From a checkpoint of a small multi-label image tagger.
Training: 3400 steps, batches of 64.
Rows from block 8 of a small multi-label image tagger, named by matrix and row number. Rows with one number belong to one neuron. Each number is 500 + 25 x the weight over its row's rms, rounded and kept within 0 to 999. All counts start at 0. Numbers have three digits each.
Before each neuron's rows are labels from the 100 images, of 14976, where the neuron reaches its highest value: "top examples" is what is common among them. Only what is clearly more common there than usual is listed. The data: dead-leaves pictures: piles of overlapping shapes. In brackets: how many of the 100.
# fc1: MLP up (model.blocks.8.mlp.fc1.weight, 1536x256), inputs 192-255
# fc2: MLP down (model.blocks.8.mlp.fc2.weight, 256x1536, transposed), outputs 192-255

top examples: shaded (100); pastel (53)
fc1.461:510478466494479447546500501514428540495493478519505522465485498503512512511529538475474540514484534482480528488495488531532500494506463508512495499490474537543496529533472491512507514503529481
fc2.461:482553469497490528489481468490536493510531497482514471512467515513497501510486491539509504518512492487512454489517542496500519499484525473528513477537512469485551473520500478462535457475493535

top examples: textured (75); frame (37)
fc1.65:489570488467453473490506496480503503496522482524482502487530498466510457463494548481512520525538508533483459504476541537460469512546501496491508503490547499502504476501491498448553501501465491
fc2.65:522468461485493519495474515527478496494476491529549513472464501502517498516518452516487460490508460496503536455487460520507513504497509483516452478489489516496517539511499504522510493503511496

top examples: triangle (31); arrow (25)
fc1.622:468517499515465459500505475512488494518483472474491463519537528530511482528439510477504505513477494496522493554546524538471453529541514446496479504430559502501542503488498497522467489512498523
fc2.622:532471540444487512531484526489491500490523509498509515483487499485531519487520455548482527462540542491454512523466508480520512514455488498512490515506544532500473499479510535465529509487495479

top examples: dark (47); pentagon (28)
fc1.155:473496495482486486496521483531463509464521526548502466533535521497488498513493492481509464498497533528510498483481445460477483506487480484476509474478468509496533518544539513490452488469467499
fc2.155:495486507487442494520479501482502448500489542475482513486461498494529518493489543514480518518548464465466460514507521454516480511485481519494481509530513509482477470475473521513530528500500497

top examples: textured (65); dark (40); bar (28)
fc1.222:488468578438528513504528495507531509552494482454474489514479523531506488494560518478479490538519457482472480544480464513476466489488520508533425511453455476478521532477513492508506481499506494
fc2.222:493512467532555503482473512516523518507556492496513496481468465474510474514461469492548471505505506492550495516492494492506524468567513511504518504492510526532543521468455491496516512521470499

top examples: textured (71); grey (43)
fc1.596:489499496432493482472510511474517491492471466527512474485502496499490499460496504522487514473476505499526518512509500484497487486556489528513484501496531544508509535486489505507491502495503469
fc2.596:539504526576499528495512477484498516516524542491501511495526481512504520503535539506562520486457490539506496499513516538451478507440503495524509490494537482518518478521534525469531526500497492

top examples: ring (85); small pieces (65); dark (33)
fc1.410:495509538489497485477461461536548485485483497515487463493478539551485487535536526476475488472508498513511504538507533476525545451531498498511454483529483502529512511533524472480528499491515511
fc2.410:507486511510513482509515536481477482511465467511492495472451481476506500511466522494509509505509515482451485444476502487491449478498480501449484506512472474455533480459489541496499524463508485

top examples: ring (67); frame (31)
fc1.289:492512521464559466524514469515517486564494524518493515512500516578512497490552469493496464507487521467473504516522484485525500458513509502474499525477501455571495500491521466526487493508477526
fc2.289:465488442533495475484478536470434494456511467503515455524489490490475498505500506483543436510512475508479478489519504494500494523491521473437490459516512503445531514493492450482500477517538494

top examples: crescent (27)
fc1.81:559518503463518505483534564467509504511542504509500520531527523491523491462492475516523485533469516428485471503507511521496538499518506516518485501522501494483547506480482467450492509554484497
fc2.81:487498478524500487515499499491488472467535532467522488447502487528504477502499491476491439512501474527524544516497489495477486496522470502521518482494538538540463496524484524540473499478539539

top examples: pastel (33)
fc1.595:467445519471516515483494479525508463492490501486472515495477515494511511477485535511484473493494520544500489466485491516494488543499517535517522507510449468464461494477467459494493485562561477
fc2.595:499532499532535489496484511441463516522526495495495469525492531529473463519535533482491517526460499503505517524516503527478517465519515501514488478489518486535555507536499557499482520463506500

top examples: bar (100); small pieces (76)
fc1.118:485516532534500512553505500484490483496513505469575484509557474545524522518526487500482520496482542514464469501495501570463516518476526568473508545510494532509453525477479535542518471517504508
fc2.118:508474465479499500460502488447450519518485499492456526449495469456486499500520505455447516500465521519494446536486514494528488499531490483500504507528450475468497525513454468486559470492513534

top examples: ring (43); dark (36); circle (30)
fc1.724:508547444521521486502525495503474521478480511468502455546523549516528495506533495531527549477530440520527481468545482496473518476510496482489522453504529476523524524514530483497532509515498513
fc2.724:518481521485488517511488542479523465546507499490521520477485479489496493499524480473469497528462512494447499500502526496508462485532529497492478496494490509510530488507474542487510492483534535

top examples: triangle (51)
fc1.673:485484524504492525533520468552493501476487485521491516524526508504524500544492477473500462443531505519509486513514497478495507476514533534516527471438497484530525492501508480485496505523513490
fc2.673:529543475455487524506497523449519506513514470472470439509499503493499483488500514537493535475461503495507526531498506531540461527534462476506499513518507500466519533488538532444456500446485466

top examples: aligned (82); size: large (63); warm (40); rhombus (34)
fc1.140:484471469491517522520483486472532512475505500477523474481556476605464505472493515526464480526500472573485507499507503525483496470521494498505502544467468504466498535482505534498520506484490520
fc2.140:507523527495415468452540491511473499503517483516500523512506531435497488502526511495494504459472518442517483496467505486498503499505493493506497528511494532521495444497503515488489517489455519

top examples: pastel (33)
fc1.457:494504465475493534509558570501515518479478506467558507498503498530467509462538535509484469447498525482482509521526527501490514499511469532500525497504439494520507483547544525506502472510514504
fc2.457:557539518540479479492491495492546519520502521506462526513496503468518485515487473490530534544480510533476527491481463492481479490508512466532500536511486516478450505473441492484520530479506511

top examples: mixed sizes (70); frame (41)
fc1.166:487493510473531476509470482519502529472479485560505518535428504514536499492501480497496473472512463497488513539474495531480510476503532531478482481521500489515492499517453540470477499522485516
fc2.166:484491498487505511496488476482473463485486540483506475494527467448468558506502488473518484534495472529503467470522501491534500468470441496541495474484541519520515525472519506510511487516462543

top examples: vivid (100); shaded (80)
fc1.227:517466484530484498518443534503537505479488484482510481505478522448472528556497549497501510492529514497509514566508459511462495462463483531508523516521504478537540496533521506518489495489526518
fc2.227:516519499493490520500523494528436504494488526471518514467501482543491476405531489497527524563455494496514501508477517479484476471477494506502508518508541499496481448482493526475482504501482447

top examples: large pieces (79); cross (77)
fc1.47:542499487559446509490507481515550495481500507505484471493531479487478483517461525519539515518487495523471505519555545480491496529526468508461513449529487531455493481510484502506514497488518523
fc2.47:525508491471520497498512513506446529493496492491531542488487521507510510522516474490457469519499449529533455504477501528492465480494509496532507507458489483507494507502546479527479501507477471

top examples: ellipse (36)
fc1.59:496465512541524502491504516499504502527553492496508475476576483489506490504483483503475491481537550490554512528538551489546478454476502524510513475535489495509473527539520511511486453458515483
fc2.59:501542478488493477519511491489496508476467522487482486474479532543545517513502522495513515483486518532500533509525470484488533522525524529514493479484531513483479478499474426478520562523477452

top examples: earthy (45)
fc1.106:519518515532522519526480478511520501491469478472497498512531414506475466523521511574489486499515462495507483501486513483486502500472466462498489485510516512472527506476497509483528452482532486
fc2.106:494485464492525528515509535533505496476498549518464522520473531512473498518497462467473493500485525520512503534506515485480498519523544549486476520481473507488487561501488452532477511513507569

top examples: earthy (54)
fc1.298:555506520537506463453496518521491528496517492505484504549460485430480515495487502520498499472509487507537463528480468475501523467495470489504467500472481492588463476473560541485520536491534517
fc2.298:488480519512480495508481466445538496531471535490504510488504481522517492514533440531514500544529520483510520482504525508493506531500513489471540504506536495503517546533491519492488525473474491

top examples: textured (87); large pieces (83); dark (49)
fc1.182:511505480492554524500464497499489501484537522529514493518547493481513523501528494468522505479502475530540501510495511470470469535499520538480503491495530488504487524503510467488526486502500536
fc2.182:529487512517516458513503481501496497508484498476533524474485490482448494519499497473505476524501482490465496501526506508546541469483490464529515531512495539474453517493483496475509513505471505

top examples: pastel (53); grey (32)
fc1.309:492504491531490483509525493500511544530456513504523452543466508453441526493460461535513529510538511529486526456495475449520541500479526503489504465505492517511522508482487515489504482480492492
fc2.309:513503532448526518479500503472507465482513496510499486511537533491539502470519494495456520512457495486445489542495481528488490499494490459491501502488540527504496501548499515484535475547547501

top examples: vivid (37); hexagon (28); pentagon (25)
fc1.575:503478474457519526496482545493494565532488497524454529549504529516553525494497537512462492478545514505515506498505515482513475505479471485498492543529515511562527458533509519506512482531527492
fc2.575:505525465522481527474517476454470465479519469517509520451512494490513468513551492452543493541504527533478471506499487488491485518485516525485519505486481513483510525510468521466487520489476508

top examples: grey (59)
fc1.618:526457531483522496487506454495495471513497507499506517496466470486518477467497486514452448523507456463502512472525465524486475474487507564494494480518499486506485495495515454492489535501520490
fc2.618:495541477496506513517489495500510514512511493476494493491531507520495489545450490493553528523460529507495479496505497482495507505491475483515450495490525504494497510513485513549492494506515491

top examples: bar (86); large pieces (85); aligned (62)
fc1.20:496473493496495503485547483516504493515515510509546491521469533515506517471475476501502469508466567531484498498523527514534493545556500493507512529490512511573479516526505479555528501523525470
fc2.20:548526438490511509513492481511466497510510540473487466477475475469492520514510486480472524492533482539493552494442463473503517488507474479527508494482522479491487476546497519414508509511531475

top examples: dark (31); pentagon (27)
fc1.84:476494516527482476477545513473507492524475532532478515530497567477483471505472520483532496510534447489481518443537498507508549481444472476501505501500515492460505504516488501527527520510492521
fc2.84:520527463499529517491520479529514517467474528525512515498473505462480509509533538534509526525468513519534482525519514505548490509507469468517431484520476501543529486515492450461503460514492537

top examples: aligned (62); bar (38)
fc1.559:488504482506538481509527511538504535499494484516542492523518494495495502505490552520475529440573481527509477527528517504471515537512522524490514506488488486529465526472512456524490499497512461
fc2.559:519475520467474534488460496490495509487501509511488464488465498536535520504545511484500408494472534548504515489506507513498502495524464474488513469488492491496471499509482476481517475520501550

top examples: small pieces (99); pentagon (30); circle (28)
fc1.758:502500485499452517517496496493517498540492449524454562505480489499539506521499516530493479435552492496535489492515522511525509530456496490457470502530501530480496461503489532500500470490503499
fc2.758:483479477525484502496472498494528480498535502501483502492532478460484528497478519510474510548514503546515496528501466479473513467533521483511498501518508526509530520540486523476532489518496532

top examples: flower (67)
fc1.551:500506525560498514445515498503519460469518480471512449485541527514492541547448517501520477482473527522480452540514501513504510506464500453523517471493481480458516477468510540501475514465537512
fc2.551:496497501459535515544502466502528495509509538507494512487512487490480438467495493510477496488527549520491503512437519530507525495508493514546513561536522490537488548514528508449516513473445459

top examples: shaded (87); warm (45); grey (37)
fc1.211:535515480521489535483511522525494484473496526507489518466466487557488511493529516490476501495488534475529441531450477466524481500493506541505510528462505481492485492526492510492520511547482495
fc2.211:516483515509502487501508442496498532514489521503477497523539557474492522512472510517495485506481486484521521456533485508477514512490494491497512498490494490504518481503518508449534480473520542

top examples: mixed sizes (77); frame (49)
fc1.561:502533499505480480499508501550504567496483490539498494509515502581459518528471511500550437495496459514488552476500498540482491507500520462501472516529520532503541456481504525474522513512527487
fc2.561:510515496481501465491473461439470455509516484509522517504518530503505491461479504482430508526511479504465477498485502500548510483471497504527508505483521488505519536472513468530507487542514493

top examples: mixed sizes (64); dark (38); pentagon (36)
fc1.41:491505493499465501540516476515486447506559525470496485526504502515533455463499464543514450494455506497507496518524470548495496518459505494478516563498478478499557481494465526517491492492505497
fc2.41:482487500514503531484473502437488493496502537561517488520507484468498502465526552486511523458534488462479469494493521478534524500503504454523496501498526519498481492504473487526504488506515513

top examples: mixed sizes (74); vivid (45); crescent (34)
fc1.666:535509464472474492508474508542535502505491518509476439541508487481482510495496536492486529505528497486486483524517522533463541495494519510471475511499493519492441503531471504536471452520500533
fc2.666:504455463508482512482504494533501483528481540513519529491545518554502489511500507512509536515488504511506518477475472438503540534522498485505483522519553490471521511497509453492483573497478476

top examples: square (35)
fc1.346:482498491489470473493486478505528495509521493494505475492487485493517441485520516449485489482497478489488485559499537512559501546517514519471550481515485472469525510486527519499528471496478498
fc2.346:532501513485516470530515527460479487516480526491454506490538507474487524478490488519517523491497500479522496475504477514514518459472489445500469488449514522501467494488513508500480507505477528

top examples: shaded (79); large pieces (61); warm (40)
fc1.46:473508500486482500530513479515472489524468527492483537468521507476503481527474462515507501453445477492551521529474481471491502478500552471574484483515472541486534510502501486468514502485503526
fc2.46:500516538511478462479465488496543475497511460502536464517479580513540513484533505534501532528561496506478507435506522510513493457500437506479489495486489435533494449509488518485494478503487489

top examples: rhombus (37)
fc1.556:490468488509449477513508537489542478476516526526475517514503494500513482511505494515532530515561532510503481515515515492499503485465462475544554484498497516510481528517472480470513500477463490
fc2.556:480481518492496488490484504450496502535509526482508462488538487482503503490520507451477512511492476461480511501487467506480509490479517495481446526485526508439520497515506523528451478523550531

top examples: ellipse (31)
fc1.657:472453489515510502496496475488458476491515500534455508537514517474520523512464475507516478492482516489528529550489484539501466553488500508463494500494464450445491517498510485495496496510510568
fc2.657:508486486485517497494440535493500501468481518496506485512501506538503499489503547488471495488537459502501534474468489484466520476497458488497533498504545505519499466447521495512514566458487493

top examples: shaded (90); palette: vivid (35); bar (26)
fc1.407:487484496510512481474517461511545421473523493498513486500510537523474478471457551485481507548471481463499497524523488524493552478496461541509519473506510489530489521475503476528524481470509482
fc2.407:514463495489531485517498533465508546512476512471496460507474502501492513496526486460549493468505532522564544477509501493458485545484516498448513489470481498446504528485523465513508522504469509

top examples: shaded (90); gear (32); warm (32)
fc1.744:514487465486494530486532456531490492548471466539505523522525490517515512503490487469517495491555484489549493488490492504494479478539531536489493472497458490507505504535461516483472480495494494
fc2.744:503495522504496508475457545504518485461512461445522471483481507496501477500467552491488492481466492545480522496497486524498529472495514495525505487536523491506486494489520487505491463509481522

top examples: gear (40); grey (36)
fc1.19:522517499499496507511491518503521517494513496552486506528509446432476531504510507510497507476480519514511499502478462504484511499517472470450470488489524537530453453464519498509537541532514523
fc2.19:533436488503530518513486458499511470498556523429514473465496508562495508464513537515511507543482492477484495486508485497530530507484516509547509553517494491476517511532525547514461512529503475

top examples: vivid (97)
fc1.237:515490469490487526507497490490482499490492494523489581505483522479505511535471499539520523510470480537524518544457509493511508458560522528467515499439504471461524532500517510521478501518500489
fc2.237:513529486502506532533465490516463489504467485529496414507491530499505479459514464464476454570469512490499491486531523538473508558494508501515508478513501519542484461495478489488529513497516499

top examples: grey (100); textured (87); large pieces (65)
fc1.626:512492532490486514396488485496484468474565537531478569484480497523498495512469489445496520482531476515523500493442500543517549501513474478517516464518502526503523475491505492535520487492479530
fc2.626:530496491483534545501526477534456481480485523493495559483486517544469482427492497506504501546505495511494495500489546525510470487535504499513522519473548492471481442503469520516482481462504440

top examples: grey (62)
fc1.97:467511509519477455502567456451506487497500474516508440485504535508511487492552520511505548520552461536470456536526521520490508476491504484489502464519451535494490487480498489528523441494518505
fc2.97:508518484458507510487447531476463531457501507459501558477472495529475462521471460518526497515446527447545526483505465480544499572514481477531515492482511480527471510495494464478497543492494462

top examples: textured (99); large pieces (62); earthy (44)
fc1.735:566494509518481528508543496531474511542490480523498480477481464478496506508503547528482473459461513532485502462461468520477520505477540501506535462514475493518487490528503463505499454531452496
fc2.735:501493498515523473508497516519546466497480521481503480496487523503484484458486485527471502526519473522472501520496491530533478513540459500551504546489476519505471512465457509502503486474471485

top examples: grey (71); mixed sizes (66); flower (30)
fc1.465:515497554466504480492529517531550535482487489500525540458461511533474466514545526462507511468463477476542488557490494509474493524481520507506473514494519495489541454447482524522509516465523499
fc2.465:508503478521518493458512507478465488492497467510467458498534517463542528501497480535522526475542504526494482468517493481526458488549507487503497482477530494482480501486475487482511500531526507

top examples: ring (69)
fc1.664:469512485502493434502464511543551533472460469518478520444491521512534505491510526460461486502525534499490488491561486489515502500471492502515492500521499447542529497545466487519524474486485523
fc2.664:513480511509497534515540516483475519483526538527478474507509452480508515528465471485511512507475505508533471521504537496478488538476506511462493498490483517439505526467500480463512476504503532

top examples: small pieces (75); cross (36); star (35)
fc1.365:569502518485506501500524485479538501474498500486478510515498477523479498514516497482515493492504530507489563534457491495513515512531477518488527487481524464502459514478475488569481525562490499
fc2.365:454470494507476480476487497521468473507481468515521472461490537487499504501496487534492457509513476472515494489509500509531500479495505498472449476510496520483506502489523511473513472484536511

top examples: vivid (46)
fc1.406:476475471494472493498505534488473507503547483502476500498516500570521484498502516513530523496476508505526524492507516537522464502519516473485507463460440503519546464494500457489467466480497498
fc2.406:511511527484492466501494524501511487520458519520503570482514494524492511483518461467512508501516526536516493520498469497518544461489453513526491483506520517483461534497502510475503502508476503

top examples: flower (39); star (36)
fc1.9:519491514501499511517523540515523525498502483511528508519492511474450514499494520534524506497536475507492535460479472501505452548513467520574492515513489521444523500501545519543482505520481531
fc2.9:487478462513488426479466510474435463473511505468491495483496497455508515539500470543491482501510500522502493448492515508507476512508520490484502463510493469444509463523470495467536489508526513

top examples: crescent (47); vivid (44); bar (26)
fc1.729:491521518503514525490459461513505495487533491506471460494489546519487498517531511446493500497501494476502482494541531559490521487557502465490503543504541521516481473533463503513467459523565534
fc2.729:533500471498455496483515541510457501487448507498512550487473514468528509537474456545505480513498550507523502508532481471524439560474511534541526491526489454464503479447489492464539536466501513

top examples: crescent (44)
fc1.762:466458521540484515471474495518507519543471469517503551502534503533510482471540436476476501514488523517490481516532480517468545506513454533503463504512491498543504502477513511532536492522530529
fc2.762:502528482522476495506509491461473517469512489476467495519472487511501484545455494551511481488501484502495452489473482482521493504506531469533507505481516506469495500480488505475474528478486521

top examples: square (30); frame (25)
fc1.100:504462460490508522503470536520456475449535510508491455487516463561556477452487503505508491500464496518469486492510489464522501539515485497531497518453472476499487518474479508517521525546495474
fc2.100:483457522557529484508514534526517517502492493516487553517521469460500481487511543490475497492483497470541513506507441511466509494467500442494535528509523560505487535506467490502485496474507480

top examples: large pieces (86); warm (43)
fc1.246:498476494460518495473452543525527493480504512510502511472497492509522478517521486516519510494509511538504558508499474534487512474526490467500500490477474480468497501503492460486516487500519563
fc2.246:536523498506482455523516444452499485517479512514540532504506502491520547485523549491540471531474477471472458488461484478516520462494555583510475507490520463519477499475502517536480508532479476

top examples: gear (79)
fc1.141:507500508538519489511519524535459545485491510531496554496494465532526513541514506494508521475497454506474464461548536521481511472487518499521474505506533520499534484528500497523517495517489522
fc2.141:481516519468482517470468500514546490488478510530446449536530498475458503514522478461515532552486496465505486486501465448519482495449497507499518509523488514477495508494482463509513487521484515

top examples: triangle (53)
fc1.422:530495517490482477488556513501464490513512520476507513531520493549455503494524493482500456485489518501491491518522532558434516479523510485491461472501517514526528557501480449494453512501517499
fc2.422:522507505460553547491493527487524489521483516495511503452498475523493558493498508468515501474522466496469550496476464467529473471509479513465513529480477492454483487521514529479511453506545517

top examples: flower (100); large pieces (89)
fc1.6:462475539511532469474498503480522509502541523542509468529523498466521544478495462503453510476486507523498528482497554471471503527450494493502523482541520491523505512493493523505488471530507499
fc2.6:490551489489497534544553481524457504499495494467469529504513529527486497535527539536469499476500506489502486550554485502533524511465526534527518532489520488510511529475528525481504520467518458

top examples: frame (35)
fc1.92:472545511493500500496509496561443492529538493491482467554545517501480551507499500473498542529467490465507469528529484537467506500534501523509471526485518475555498519500510489492485501507481539
fc2.92:503464528520503524491500503498533497494488548490514463431431486511544482498485505522497449504497505523487568475514482464492504522476448513498505518522462516478515524489480478465532507470487512

top examples: aligned (100); ellipse (38); bar (31)
fc1.594:525485492537580493510513502549530488513493515518505510500490472505479510491536494519476485535515483484537478507504505474491511488503499551504505518466446501503511491518510533519483486497500522
fc2.594:514444548483508511512470456484493504456513517494494481510487442496481494498467486475530559532430446496494468475476507509522491550534453460477461520493492523450526491466482481492526469459495520

top examples: crescent (59)
fc1.353:501467494503484491510522492426511516509492532531504479531515460517489474504508542503491508498508532508488467503492472508476522513519499522507501494502452475544530522492496482501520550544506495
fc2.353:478529462488509540481479449495478493481527513538476491465494492467551526520467470560482493494475482474527498494486483509489515507472519505499492493524529537500489497497511509515515490436472474

top examples: dark (53)
fc1.23:528504514458483481476516544520440491448491484517524483482510527516546524494513481484476515482528524522562486493511479488479543471481500500448487481446538534477489509502498536505486530440497543
fc2.23:522521472487521499525510463462519500502513500539495523500515496508449461501452519478517504501455477497444495488493565481509450467516517495538527499514493460473523495504515473484545522516504485

top examples: triangle (49); dark (32)
fc1.57:516480509474508487510513479510522472487535539475478505560542502516490504463496513502472491454534538495496483474448472488518481491456509481509496528478520524522468503529437499519496490488464486
fc2.57:479512486503455462482495488513489512480482487488514472546460479502497498541467523483549502529509493468544535527537510539503531527533436463436510487496515491482524516462519536501489513508512491

top examples: pastel (100)
fc1.52:472492504487462504463483515461500532525546482488521495526497511514461513493479476501489487472476530480510488536493486490533518487478470502470502447480483504503507537500488446495480446524502476
fc2.52:535517506511509509554491490509448527501456476519502518514509514523505493461492509482498498533458485503480487505505515450507476476544502488498543469482519506534470496515463495506496547490474455

top examples: dark (42)
fc1.565:508526490491527511538564479492515466501527476503499519497535515507524519532468482478506486478492484531502529526532474482525535512523521489460490505491522516523458545489460513535523496544497513
fc2.565:488467499505467489493508472510505547510493493468506509517473553482518484470503483489452545464480458548485483509487531515511537485510480490508531477502530510548559466454540517503506546514508518

top examples: vivid (89); large pieces (77); textured (70)
fc1.103:483489491448476513508473516500545510469556532495533489454487496470536496495541511527481513501523484535548508518490471475499532493503497522498461500479533493515513499476482481491489489505538502
fc2.103:523522478529501482549520521538450501517463451480514524501479512499529490466536515479519530512455491516473487509506505495462474481465559485502518463518523519530481479504484537510496540524489498

top examples: square (26)
fc1.264:496500481509479536531544533493505490503497519501479475494501513503505488491509563465488486490518479507490513483508522524499472509511510503481513487471474478456505478503457497497456481516498486
fc2.264:487525493506510452457488470507496495505518507447495509498495481505508474518508509507471506517454503491536512479501477506500536504471494505544482512524523514562499500483507549487532543539493532

top examples: grey (70); mixed sizes (60); frame (31)
fc1.526:506479519484483498491542475534474510445545503455494522492451501501489517482498573480529499485521490467504493444523496498522465515477478467507480537526461541530495527502527508483524509497462487
fc2.526:506514476486502481487501514518521467573496502500519498515549507481462499500475439489483479534489456531522496497495495511476500548504473494515533508503450472472526511491509516510472499490520487

top examples: textured (69); mixed sizes (68); cool (37); palette: dark (33)
fc1.77:530525478518452501531499482525507471482503502476513535509534518509486522533474526511509521545515520511502534512477513492486518494488465461493533506479508488580482510480505512549472553511507534
fc2.77:492511457513503538526452526502526540497516482529472488481485508501509498497553487487547485507500510523494462513499510555509564543511510525523488478491507518492491496480475493499466504495523500

top examples: large pieces (99); cross (51); warm (32)
fc1.569:521477507499493486485464491528469508503452487493507507518513541484488504530486530515471487551483527521504472501517487472539501465521505542527510460512464498518492471509483532511538489493533521
fc2.569:480523478513460499532515504518507504525519505514482504469501512472532502494509499499521521429515491494534529467516496495481508486503513522448516513496494496466510548521494487511502526512471487

top examples: pastel (36); tee (26); gear (26)
fc1.391:562510500497513550539489509510515496498506518458508517486497491489517473473489503501498512470518504520477506504472507488505542492438510506451488505508504520474500506511500505504471509547506483
fc2.391:494479505521474501531555510521477491518536477524481517483475525478462506450503494484523505484492520506522547490512466540496461465496531486536488500508477477523492474487473515506495545502501514

top examples: triangle (76); large pieces (71)
fc1.374:494447476477512482493561536514512498482522509505501490515495475538517475538525539488486533512536492499546467492508509524556479497489546502498484507412520497451531497476455492519480496512508468
fc2.374:471474491499458485500503517564493517499506463515467457520496515500514508520520464510505479510468496496512510515542458434446498459511471486505512485505503485490494503514546507479549474499505515

top examples: ellipse (26)
fc1.247:506504489530502496489487473542488506516489483544527487485483497493479483533492507511476491488509481469520561470498576521498509495480505494435498559483517456521496500479473487533483498503461468
fc2.247:454546482489534482484514501486486479477479518501523482543473491493500479532455506515509465480486509510513453554490496518515501505496522509491525476487536543542530497524528525494540464477534542

top examples: bar (51); crescent (49)
fc1.53:462510480512537511482489512466520488496513514441474517521500501506478517540460474511508478460492462471473523517498497508469515455500534492502497495490522518529491493486442539522490513509516493
fc2.53:512509497503472520482514461460451469483498497492505490451483501487487506487563482518553490517474492525472434490462525508528505514473495512461540496506499501515493492493482488473474497523485529

top examples: earthy (98); aligned (58)
fc1.429:464524529494486447510514498496525518524508467483473463520486487536503532506459554484504454489473480468528490522516467515517524570522487473515474496499479518472493531531493519524475471527486500
fc2.429:531499490478523511521527479503463508482484514474516461463492480540495441476517493460495530543498461538497493537490505514519468479527480513496479494496526489531465489498450507463473511488492426

top examples: triangle (75)
fc1.179:544489540503500550511511526530485484500511532492445499544478471513467462511516502485450458492481543457487541542487481480519501514449517471483498502495510494438486475498515489506503506519516527
fc2.179:505514503570496518501538457501533499510525496523543461504533520483518499504504489515491459512491511508516498518502514500497494483515504556473500502483469481527524507492473493500566505536530483

top examples: mixed sizes (72); vivid (46); gear (37)
fc1.50:511509460512496516473528509545491515460453497496531504455512509486476474497559538505480477481506519516504525456496502493466500477494485495491495465488538500503500515493469532497526496506501546
fc2.50:545493526535497501510493518457511541493551463519481537488520538509462482491436499487481495503489482482514468488515532510487514541502531452500514486482477489489543483500531451465446495477453502

top examples: frame (93); large pieces (85)
fc1.273:575440542526514470511486482524506483487474563518512481468515522501522479507488512510480468476478467471513518572489520493497465536486542453493490462472489539511478515537453483495429500490474514
fc2.273:465483506507477476526509475503480492489515475495499519477481499504498493459520520514522536479502479548496484496483498510478514541510513480483485509560509485521480472475527503498491524472461450